config = dict(
    crop_scale_min=1,
    translate=0.06,
    arch='vit',
    norm_position='pre',
    fused_qkv=True,
    qk_norm=False,
    conv_stem=False,
    optimizer='adamw',
    eps=1e-10,
    epochs=41.6,
    lr_schedule='wsd_sqrt',
    final_lr_fraction=0.01,
    weight_decay=0.2,
)
Rows from block 4 of a small image classifier, named by matrix and row number. Rows with one number belong to one neuron. Each number is 128 + 32 x the weight over its row's rms, rounded and kept within 0 to 255. All counts start at 0. Numbers have three digits each. After the name is the row's rms in percent of the matrix's.
Before each neuron's rows are labels from the 100 images, of 14848, where the neuron reaches its highest value: "peak on" is the class under the peak; "strongest on" is what is common among them. Only what is clearly more common there than usual is listed. The data: larger renderings of crowded toy scenes. In brackets: how many of the 100.
# fc1: MLP up (model.blocks.4.mlp.fc1.weight, 768x192), inputs 64-127
# fc2: MLP down (model.blocks.4.mlp.fc2.weight, 192x768, transposed), outputs 64-127

peak on: truck (29)
strongest on: truck (39); largest object: truck (27)
fc1.211 105:158131160151110099114127174107100063158079092120103153127088079123177121091124084113116072134106085123127165124108126120123210158186143102149166087155076095135169133177172072154111083127159110
fc2.211 105:100121132185142159143119119084174051139174161137176141133058128140106112094132120103144134133195121173138158100124124133197140121133140077180066187085120177176166197098149109122147104111098181

peak on: teapot (50)
strongest on: teapot (52); largest object: teapot (29)
fc1.265 099:098105116097147111085106129115121154113156152127100167078148080078148077125102142087135083171166121125088094174147109150122091133148111164128125107111100157048089135102079171142072050121123150
fc2.265 098:171115112135091110149079141082195164095144138107154080125091124145136096113127088125109092075104143126092061076182139116132091186143128096100137136115139137099132170096117084090164161141070103

peak on: car (53)
strongest on: car (59); largest object: car (38)
fc1.81 094:171106167108112130127119131138112127160138137170092112062157064112174186175140128120134080130158098074127073119095133155119112108141145152161171192104109123136148141116146138139113087115049115
fc2.81 099:142140150110115147177156131067103080130119137066141182091119102164089077066112170174172105135157072135089150088186135057174082082099130131114096139095107119153141170148145136158146117125131162

peak on: lamp (36)
strongest on: lamp (47); tree (39)
fc1.12 107:099102191142113117127158116097071126093139068166141150164093119057136184165129151124092139139055132192156154154117163114134074134126116163166151138122181185150172094089162066095159112094119175
fc2.12 112:117104116167143142162143164142166129111085143132143174124122131098119156133160137118140155104063136150118142041173146106153181159079118107118114142097107115108144110083120113094103144099126138

peak on: arch (26); hammer (25)
strongest on: hammer (61); arch (37)
fc1.442 098:193086125110126122146134209105109183127140124091159094151072104081115148082118080152122067119159107142075173171124167106096138131179094095153115157151151163099128086129143164132096110145097150
fc2.442 085:149165130144117080109148144103134126095094128104133086094137098074129106076105094104120122173192109077150167157143086113154105106129145148125099119131131193133121141148131157173082108121080149

peak on: barrel (30)
strongest on: barrel (42)
fc1.472 092:104130179128150104095129117153130145093128079144140060054168140101173189149107104113184174133135120145095182103142135096113179154113123111061105069187157107129124111073147065141140155144116113
fc2.472 098:104137127160087120130116166161081118094131117123052106163157131143110133191085128176110093131097165117135116145123109158112130130129113129150100123103139142127166064144096102130156183141148176

peak on: umbrella (50)
strongest on: umbrella (75)
fc1.369 101:184116054143071120109137106120149125083122156168099102130138127078108132195120075155176119186096069092143142092126165111165178166129148114142176077084115193115123157145139079108149085132110164
fc2.369 101:147177178119106097132105146088122120104116181106136136082105152101116133109127098182185118147096103037105084123177191099161180177158079185129151105121151125082080147088128142128139120093132218

peak on: pine (30)
strongest on: pine (42); lamp (35); largest object: pine (25)
fc1.564 105:102075198128144161137130164130092130119119066090055178157104116107151072137155119111171065183099098150145105173107137085104156105136145152125080144118127190069191129052121114143080085135138112
fc2.564 102:141116116159116136112135094105234096141110095156158112151103149163152090180137198077075152064149168117133142104103125139065147143154117093085158175136063089113114088123147143141151175115110060

peak on: mushroom (51)
strongest on: mushroom (89); largest object: mushroom (50)
fc1.663 108:113134130149151136106131150078119148114080100172060168125142126120124095148157096147074096108118107141151153130091115070150118171121146070115050104102097134160161075149118116129142131108107156
fc2.663 102:153144131171123051119147116069119105155077190084109150162162110161068178133136147118126117135182136144130119115134143065122165087132114108145180144173093077160129156136136108076148144143151144

peak on: mug (68)
strongest on: mug (73); largest object: mug (52)
fc1.398 097:132088097038100065112107170205108138088122106158078181087136083117156122131187142109108078126166076137124143103125128120090126187153148104167095096137131104129129087126113096109116092137105111
fc2.398 097:115204114107128100178133143112125138116098139138108112064135114136098139183105155102130105153090102156087064104168113119102126131110175173153149109149083137111135114136077106116135094121172195

peak on: pine (35)
strongest on: pine (47)
fc1.218 103:082150157138146120104113081165181129098128111110145193058121140104092124115105154106119080167095110159145124108096084079114083100129137122095104186135125160105188136101146130152161104091082118
fc2.218 099:129061146121129094114106146182110173168182136145096093141073141099183128193147086197147168098125094107111115180124097102122132116170094144126129136155164086106148101101191138112121147142157081

peak on: hammer (43)
strongest on: hammer (91)
fc1.665 108:155179137138119124103119177130102112101197137102167111090110088102130113073126174130135142106150127063124136090063075151109176133136115135177123173133151122120123151168155085149103164109136115
fc2.665 124:162164169099159099089157096065118209153138176111067117125120112065116159223068101180122185151131125114175141126173089154177175091138153137114151163162129131111102147141126152136160086089140180

peak on: umbrella (47)
strongest on: umbrella (71); largest object: umbrella (42)
fc1.535 102:171102137184156136139115169152195118135148165132127107127087115103108080135099143154105134152120145129116094126116147156097147162158134141168199187140115087096166140104131112151114103094176149
fc2.535 110:116062190128089138145063140090094161112133192149124090150121090063158116168085116152124135158130137117149187122133117113134112123122146118122139074116081137160153086125145203112162090119141094

peak on: car (46)
strongest on: light from behind the camera (55); car (51)
fc1.728 102:168088148113126110129120131174102134129075133152102145053156132096117106140121095096130082164180123180099137103134128096141109139099085172143117153109165130136131157152132147110157114124106149
fc2.728 098:186114100158152132176137104124154100122161145146063136161116113116087060084144200170149184106174095097105099201136166143074194147178119133106110122125119154147166161128140151117175137074130120

peak on: flower (58)
strongest on: flower (76)
fc1.330 101:110120137101145150151083150109060127145075111084081164111137120110081127208157141069152127166137146112136127169106112115146104144098163162133149144111149214123143088151069117134138150137124091
fc2.330 108:107107105159074149165123151146205111109111096099165146158098144197136083150169101085124144160111129100139160155154131139127054144149096136086126080142142120182140148135154112173180148173111135

peak on: hammer (28)
strongest on: hammer (53)
fc1.654 098:165119162155103057122159124121114139099142130128115147117143137050091124151089179166135141117140090115154092113132119142106161134142141145085141123115136255121166143055147093153144129118120172
fc2.654 093:173173156164101071117134185143117113112086145100129125088137131086142100142121160122109127127125094149125128085194119124182138196121090143137139174168080126101098158120091128049143122044151165

peak on: barrel (39)
strongest on: barrel (53); largest object: barrel (28)
fc1.356 107:149127094143167190120098120089127101125155076118156109140125152113118128073203176103129153098083186094170090130109156130129130190105144116155099145113161134158149147152168066123128176120183054
fc2.356 109:075148135119110106100116109122081115118145097140090123122128124144117142149103115063171165203119148159121124203191182075143166147149128097112112078152176148117133173123145121119113128084198143

peak on: truck (32)
strongest on: truck (62); largest object: truck (43); count: six (41)
fc1.45 120:157155097160175115068072067134145143138138098075161146125103098116145084100194098125138135085072152129182098126060132136145122147122178112094093118117140081114134130095111081186142167129091181
fc2.45 116:130093118170168191201133124175140104123111120159176081154102147130130088119132143147145130135091097157115113070172151152129123118123108100089130159101145161155171124094152155083084160130092135

peak on: barrel (30)
strongest on: barrel (37); duck (35)
fc1.192 121:120196116116141085121173180133177053076084131170083205110024141110157105165109112128120128143125148127137118186105116153141132077094148134127085123148072180145115130089071093141110125063116176
fc2.192 122:129169104122114087140106119172068141123158066126158125171102106126115203122111139148176137147149107147092116164135115155144098116118070115173057117121173167156129124144201074144168144094152191

peak on: airplane (43)
strongest on: airplane (67); largest object: airplane (29)
fc1.124 102:086069174189168089104106176103101183124162137122085144144074101113162105130165171053151101163173122102162152097101109113147157109113108161113165168145133168114129149153147167149122101150153158
fc2.124 088:085081123141165146134129167119100161154145146122132094143113086119142154130149076145129173120132085109108144161121125181120129150120157145096160133146145128074134153060144139084102153119139110

peak on: barrel (44)
strongest on: barrel (58); light from behind the camera (55); largest object: barrel (49)
fc1.100 104:134181154114116127129122189158138094102103063137168169150121131107132132063166092082079095141184153151153090104130121126126095172115215155218121167073086126115128157094149107148120118078050082
fc2.100 106:070178121123193167113110154111121149109128158155109140142150109137129093143105126114124157087096146155187159151077103078121174133150096136133076117144200123173117095156111082142077156074139122

peak on: airplane (27)
strongest on: airplane (59)
fc1.183 098:070119125135209139148142104123175182135090089093100144086089111117106124059110138108117135181128105142159130164109152137124141117094153154083134135085078181092152139136123115143060125143146170
fc2.183 107:053082158094152114210127140114113148178117143086089188131097097134150114182073153114056135145110104164099127139109116155101109115146143116119119181080160065119166074149164076123151067150095103

peak on: lamp (53)
strongest on: lamp (65)
fc1.401 102:097180197111072092154118177103097117118126136120138145119120125059139096173136180160120106127140140118189070156110164119103172111126185193180129161130174161106128189077167106139165095117180150
fc2.401 098:150110184128101129100148120222173132108137119164140168084136135104177143135123106121118148161116123097136142112182116111116153183116123127201113104152075192127144128094120112123136108124121131

peak on: umbrella (25)
strongest on: umbrella (33); table (30); house (29)
fc1.506 105:129176109157118096101166132104155112148157110095167118161147136044098133121131211104217141151144084130119116162145160141133090121160135143090133076140161193116156170138138144147156125058090172
fc2.506 106:207157136119105168097144091107153167152121110167186118097136141125122075183119055128167131121088077120106139120176118118131125131102106097136198122072087115148138141134140127134117115117100107

peak on: pine (56)
strongest on: pine (58)
fc1.721 107:167151102113126158124123067127170075149115145164083159169135130093133136133138161101128114162070162164189135162091142116096200107193152097155087159088075140086162134096107138100149145098117086
fc2.721 111:164123174127119159158148096156098152147161170130147066144136152114123139163132094162093147161086095116145167092121141128114189111128121130140156106134081120029146182093141138224126141063113149

peak on: sofa (35)
strongest on: sofa (45); umbrella (32); largest object: sofa (26)
fc1.57 109:201142133151119116090139087126191151068182089113119133081059114103120180124147143098117117169077091199146137138070170136121102117124148163182087105143106161112130147123087140094148081089134156
fc2.57 117:101138115073107199184142180183132087143207144130080074118133159134131070173157115094097125157095136156112180092121160073118038103156157119114179091150103094138123082139134141186162128166151124

peak on: airplane (35)
strongest on: airplane (72); largest object: airplane (26)
fc1.69 106:133104148173115141146129117110062202099081142059124150125100100142161143099154116055136093140165096034113109161127082136126133121086122191111153132117120157088125126183132168200128117148164100
fc2.69 097:079053111158160134151127156125162132134105128128123092138148124140201117109120125146055152145085131074129177158146148169166126127105134064123097114124181040135156071105110179079094166127084147

peak on: arch (31)
strongest on: arch (55); largest object: arch (30)
fc1.161 102:128139163135122135173127163169077140134074148147221167076127087107141092148183067159170144067147127119122128161080205101146140142096162159088154122107123095108159105170135103158098098102165150
fc2.161 102:101113146167128139162146163079133148065090135108059163100078105143162142082161156133060142133086124141179135119108110129071113071114103041140134122169111128107118117139116152096191110170129147

peak on: car (26)
strongest on: mushroom (33); car (32); largest object: mushroom (26)
fc1.454 103:099129131150119105160067213149150130078119127109104186078130089109202074108149112106094095114147126059103164151138159108115102117126083113150153152094185084176155145084129175100127077065143134
fc2.454 091:106112116166153086157165165077178122131061146192108118133070171082095148090128147103182077174131126138108139106154106112141155203133143145136134128128113170086120121140145136059136126093132081

peak on: tree (40); mushroom (26)
strongest on: tree (48); mushroom (33); largest object: tree (30)
fc1.39 108:081084150098126109112132191121093156090149059164088161109101137124100104171129129112156089136116171078124102193127134091113122154107183153133111185127186126150140131114116094110143148087129108
fc2.39 108:157122083141143098103092129155166151114125115160091047159112087087145094088092176177114120091101137084111082116138142127192169174160099114160111127157094129073072092105123110103161132109116092

peak on: pine (74)
strongest on: pine (76); light from the left (52); largest object: pine (40)
fc1.619 109:149145186132110145090148148139162113109133079142097181111149115105163136180149157172145115117148128095160062123113154159127096142107176133134014140136122191154176176107129163148160165137147062
fc2.619 097:149151122141105121164114103099103094148119125163123123087123102117100107105146185147104100141152177099140125031148104120192167155172083088102105049119155085131175152113099134059182132151050183

peak on: truck (25)
strongest on: truck (38); chair (38)
fc1.32 097:109104083166163162120138147146143157086163128138130105135061119122166100089155139122157143089118165112151171136101169121153110154103196133176090124096071154108145129128130050111090150103136167
fc2.32 105:107149124179117140091110063112125160097131153181094124118163111193174068125202129114091083093086185127147151062104111100157153141193082076107066141141156119174130107083107195098094129190062104

peak on: candle (42)
strongest on: candle (97); largest object: candle (42)
fc1.132 104:168094184103182153090136193079084113126151132112086128095093129077133173068098160097095100194149126133105111159101108170147129115217104152107123153135159129170156136101136183142151121173129130
fc2.132 117:148119156145125083121186159170090090127150129075130154079150119095074137143094112159164064110126046158116095083143111109121152111141184099095121134154135118120096138131165127214134148143098156

peak on: pine (26); mug (25)
strongest on: pine (33)
fc1.431 107:163178114199108144099153134106127109082154084192039167089101117100141122088116151126127157162120147171136113132086142136172163129166170122124116092135152128169135131108135094042142129085158126
fc2.431 109:086161106164146114177108116093126132114097168129192151127149142178140158138146134145093114159103180102078126177145155089142134139131055110076132140120132095062139127112124131102131096159123154

peak on: trophy (29)
strongest on: trophy (55); count: six (40); hammer (29)
fc1.391 099:152151106149119178120067126135085141130173138056130113123148087133109070117135190111126117109131123112113154102039115130120138173120134079187072120164109120131098115116186145114138154119136154
fc2.391 102:184174139113150110108105116168203157162134086113182109126122115103121122164126138222169139121131137101125142084144110103170184045153136101080135167142153092107090170140098161139177139156143139

peak on: mushroom (34)
strongest on: mushroom (46); largest object: mushroom (32)
fc1.260 099:136077107048165117117098174154143111131129117108091165056112129094186159084162177127048079132068165114208118122097102101179080125141141120148177111107105138098143164095114148090124154117121090
fc2.260 099:166121170122146095120082150124127149133154151147111054194151098089159148113101092077077150108098099123094077075127067186145096105224144173166130103169097142094100174138106158175184124105105184

peak on: candle (32)
strongest on: candle (44); rocket (29)
fc1.730 108:093100126106182144098124182153135145120132113102056159115090081108167040110157152137088141159060125107105142071081117103160161174139116092071125099148119107089131139053094126100108129192150094
fc2.730 096:196122121195181108158110189088134104160116173083145112095109083136137068063097139112154153129123160100108088097061176095173143145157117172122127128133148168100074119165082151099146168102145108

peak on: bottle (36)
strongest on: bottle (51)
fc1.136 102:170115139083086122126094140123072138137101157059091143104124120111150145144166124163111096166164133129151147146104183114146106133076157190168078148082159154141135141155128148160087214122151137
fc2.136 104:141103147146147085171135134136162119145069093126184118132129129128122085097174137175101106152110100147134135124145149116106102077120119120067099127060137100146194072160120144118105130094144157

peak on: sofa (26)
strongest on: sofa (34); boat (32)
fc1.264 120:110093089141191123050116125188154134095144143117065109137110090067136102125161175122085134147115105107169112145062139127110148146135132156094120155141084172062150166145117145126153103114080101
fc2.264 134:123103058095166101123161151101155127168172166068083119104164127131117158100106115072123099149127093140171104122090070181183079100194161118158168102172148121155099152124054162155187139152109163

peak on: barrel (89)
strongest on: barrel (90); largest object: barrel (69)
fc1.565 109:215137188079128085042117113146140154126123117153146134141165119118170144186147097098157109163128097119115192132076130123143147140135154104111089127143154157134112095115120117119135102133110178
fc2.565 123:091107148146097098115117149169117163051102141161094136155169123082129146139086106150101177141147094133093132173204069190126116158159116156154124120139172131080131118125087133122165161135122150

peak on: mushroom (73)
strongest on: mushroom (75); largest object: mushroom (62); umbrella (31)
fc1.372 123:145112109118132127074155142118116109087196124145076153113151106084114057209105158097166095211122115106114156135133163112127145171103180125124156140166163086131138077113141172081152112081151122
fc2.372 124:243106084107115091089088099139161145093163154144114037105138071099112091132112102132175160171124141105096140162179149098164158143127139164162199127149121144123110161112139151082164135103143119

peak on: hammer (35)
strongest on: hammer (78)
fc1.548 101:151126127150153151078120083121081148118192122121124146101111142106075155114122149070110123154090105079112159135093094192086137151100149135081150173096134155108164159113125152152169132105154093
fc2.548 082:176095154107124169094151097096144119161096091086128113067127135101122071195176133198114126105154113145216168106133099101054076101090148091083084146154143089103165126136125088154103113096173145

peak on: teapot (37)
strongest on: teapot (43)
fc1.208 096:118134143088092068099144143058122111091121090083130255126186109088128132138131162151100065160120115157142162120116126113125077093064137091148046171160121130119100168159093124125078084107124178
fc2.208 094:120098137160103111116097139147146101091178075112071117090174133135128162135148177122181124096089113074141072102140073109110178158099134127120113150158132092144112105085143067077129100100196103

peak on: arch (29)
strongest on: arch (51); largest object: arch (34)
fc1.381 111:170163122127118083127109140063088159095099098113121080165130084064132143096133058117145147141160115136107174161127116126116130109150099126140137139165100143116111172179120121172156104125155124
fc2.381 111:173072130155162136148154178205116193090128137128119139123133113072163144063167131195119150153155104088151110109120082160120079120171110149115148142149110085098126133088098096055135123117129131

peak on: car (41)
strongest on: car (46)
fc1.742 108:115145158121111045126128149134095115134094122145069164118152144115108072134107142106112114201162148136115104144147095110135123092135114171143078128167130137053110090151097117185142097105139152
fc2.742 104:185168097115075105160161098076102094128130102098092129146133150123111129118125193129142058079130145117121120102156159139137111150130110199155126147079181121132089117087139096139105186157085146

peak on: car (48)
strongest on: car (54); ladder (36); largest object: car (26)
fc1.30 107:158160201099110088116081160133146157088118159158121171072113117111091146168111079132107118186154084133155187193146110083092144109148084139179109074092114130160125095096153122137115097139142156
fc2.30 109:174129128121085120200136149145148082148080113106210154112119149120124080127140147107169158055169107146136173136150161122141144099120144157122124157101103115144141098115126137139083176122123106

peak on: tree (25)
strongest on: light from the right (94); pine (36); tree (31)
fc1.688 098:143169130175132175126150110147150157145139088121155144104092116130130163140117152105151129147119096144120091138094160124107173145136133159102124114157118096148132151127119054124141124136136106
fc2.688 101:158109143145121088104104129103148151137096099118133099174116105148079130158163125150150164167094161172168084143128157129117109072147143116103137116123187131144097180138134145150160154061160060

peak on: barrel (80)
strongest on: barrel (82); light from the right (65); largest object: barrel (33)
fc1.282 105:121166152075169085161092132149116081066113078181115071141093145100169121158150132142140172081106160174119149182103073100116153167141183121081085109160128118105148148165170111135100133089181142
fc2.282 093:114194164179138063182174127134096106158165141129170152154147129107149119167137038089129166124120084135151144121117097138091127149144125046100083143118170116135095220153146147152124176135188081

peak on: mug (69)
strongest on: mug (74); largest object: mug (47)
fc1.171 106:130178106101121110093131170128097143114169107140084169102125083083149117155146160084092075112136080140137111117118111174101185149149106148146079160101115031187124105098112125163178105070111129
fc2.171 116:124060132091188147123160153126077135114121088168146108121196117065119146141090125169144068143166127119078137122129130120150162123168120097107149132171139143117099081075089145179140141122138144

peak on: trophy (47)
strongest on: trophy (78); largest object: trophy (41)
fc1.212 109:124178100101130125159110123097119140152102143059076161158137089117131145093149115095133136101171142097130171152039132147149215095128096158128111144148212140171136171098127108185106189112126125
fc2.212 120:117180132116151112079117101144122166148142127070122154143139098113130106149154155132168146089164118078144129105132125089121174082120103135151085165121062054122139132127214098069183139125162146

peak on: bottle (42)
strongest on: bottle (49); largest object: bottle (29)
fc1.43 097:096190133093132141101149148138045150135138021121129108135109088086113146145158169169150127112162098133096113142069165144163133192090151121117072093164128141172140122196129131137107174167120124
fc2.43 089:150091091115107090150168102077085099097166144114114129118120135175174117100130115134139057095142160213179132114146141127202070126167119115134099142136113141145154160086145125131106159067113167

peak on: lamp (31)
strongest on: lamp (41); mug (31)
fc1.451 103:075125135097074084066138140059105145133112175162104188114185112121117111198157164153126109127105204113173186145142169087127191123154150128113170189141108124159162129090085144079120161070146144
fc2.451 114:102107134201100127180115132190127120127098133115139134085114144123134116161147126138017141153127119075091089125184182188197159096098079089108139138132095100072161113114138117147167153131139119

peak on: sofa (29)
strongest on: sofa (37); largest object: sofa (30)
fc1.254 104:135110101160142048024151142100169125141113108172127149114098089099141151119191162136130093118124138086192111153088107195096072147116144196140152164171111149148128147126075135110116111084117150
fc2.254 111:121134152138146113106121138145088119132152137151106144101130106125140166152109096124061147149165085158127133080130103121202144087083122082177094094198101118142120066134101145175095120150114137

peak on: mushroom (86)
strongest on: mushroom (88); largest object: mushroom (45)
fc1.435 123:162144163148146121063131101075186099129098120146128100130076124112170157114106110146126099093164102113135092128094122137137116125128102121092133191138103107141125173174175142167139122100055130
fc2.435 126:171122076136138014086106137077183131181098108141100127191144107153097174117126092124110099131186140106095125166132098148188108111150158113146171156156141081134093089166146128082178154130177089

peak on: arch (32)
strongest on: light from behind the scene (70); arch (55); largest object: arch (30)
fc1.696 104:068122194114223122131143159123163097101119137171070163064160104129151055205137083152183122111106167116133215161100108184106143114103187129154096109111065146114124095150180071066119153109169123
fc2.696 097:127085255086092126138134128103154153114088156090163185073145123129130118103160140193160143111092127114149144120154137116169144115156168053082095186158170171057169115125105184127139165163122136

peak on: mushroom (81)
strongest on: mushroom (99); largest object: mushroom (68)
fc1.750 113:166090172198178137117081118062119126131122096195107122156149094099122108129124112142102072115099151171182084108054139061134135141189125153111103140127036127149105127181109125136169089107103160
fc2.750 121:176114078125111073091118092110131134135114141116071152168174107160111159131137116148128112106154125136141122069125111013140092133158153143097203133182095116169129117190086107084178183159130135

peak on: car (66)
strongest on: car (71)
fc1.338 116:140113140152121127065133140080141124160084140067144193118166134079165124134138163074125092154102094130117097119133104147143130097120122121131128162169090136121120213146128141140087094116103169
fc2.338 123:128147133143135105142122149140163129153109140115137148097118125141151064128136101129106083119196097104162090097200133084158153150154114094159113167137116129127103132134171109123128117156168176

peak on: trophy (65)
strongest on: trophy (75); largest object: trophy (68)
fc1.437 100:072173082119137076154122149109126120069124110101092148141140062142129110185136086069122139147103172079124133135068127050136113119090135075149087086142090147165111182150084150149077145123152125
fc2.437 101:132154184156096146088115122160069178149198101055136102111148099130114157174109127162101162115154112142115134099135079114128112066144181138107114169140169060086119124116144080086137077124105157

peak on: pine (71)
strongest on: pine (86); largest object: pine (48)
fc1.180 105:132134188106095158106147125092142094122082115139120165163120083083117166105119105143083159164106122189169105176070166132116160075216113085141108105120122121066170133147118092181110130128119098
fc2.180 116:122159124168147124156131143155100159131133182127122080086147125174091134186144103125131110164169077041147153047129133120076183152123181102137150139187144125068118135087094086149115175116120118

peak on: lamp (27)
strongest on: lamp (77); largest object: lamp (38)
fc1.259 099:118181110118135196129133095109075081100117154119112147103064101095183209158183135088157123115108127082190152149124173108125129124054121147138113083109180151165150126138125126109131145066106160
fc2.259 095:164123134138166148030125090126147158153159123136120140160119138107159139187126125063112126091114072170100159128135113105147066155146135121115162100097155172152192138155108155172174173138081181

peak on: car (27)
strongest on: car (35)
fc1.247 105:114215138140087150137145211138147167088101138120077180086097082086173114059147128112178069148136155118172146144122108142091120111206058154151129130135089089128156117140126115137076097102133134
fc2.247 115:150143089145163083120147163164126176111057118132135128105120121104096116143133097131136109127164134111086106188160133104134145135087104161154071126096152100069154148171161188163167168100168181

peak on: bottle (48)
strongest on: bottle (61); largest object: bottle (28)
fc1.374 105:125184166103198118175079111099109138126093100138110152134137125098118104139155157136116152129112191118121146189108094076118143151139084137153089152132111150156166087138150143145085144097121130
fc2.374 104:146127129106133073114121120078106140119113121149103130188203115132186200152112105125119135111162144136128139116138126108132088119187170107106156175187165068127102089126104121089157180162103150

peak on: candle (26)
strongest on: candle (37)
fc1.352 100:099113144063153108071109155180199089076128147159143164135107121075122099154113143126094170132137140120144110147132128125149104176086083088116062107132140129177146137105147152112111136097126129
fc2.352 103:098096057112078135107123157156087142147139116088104115131108126110121147097114137158098079125112118156132144090135138143173163151153091102133127077181155171093145170123092123179103149134084172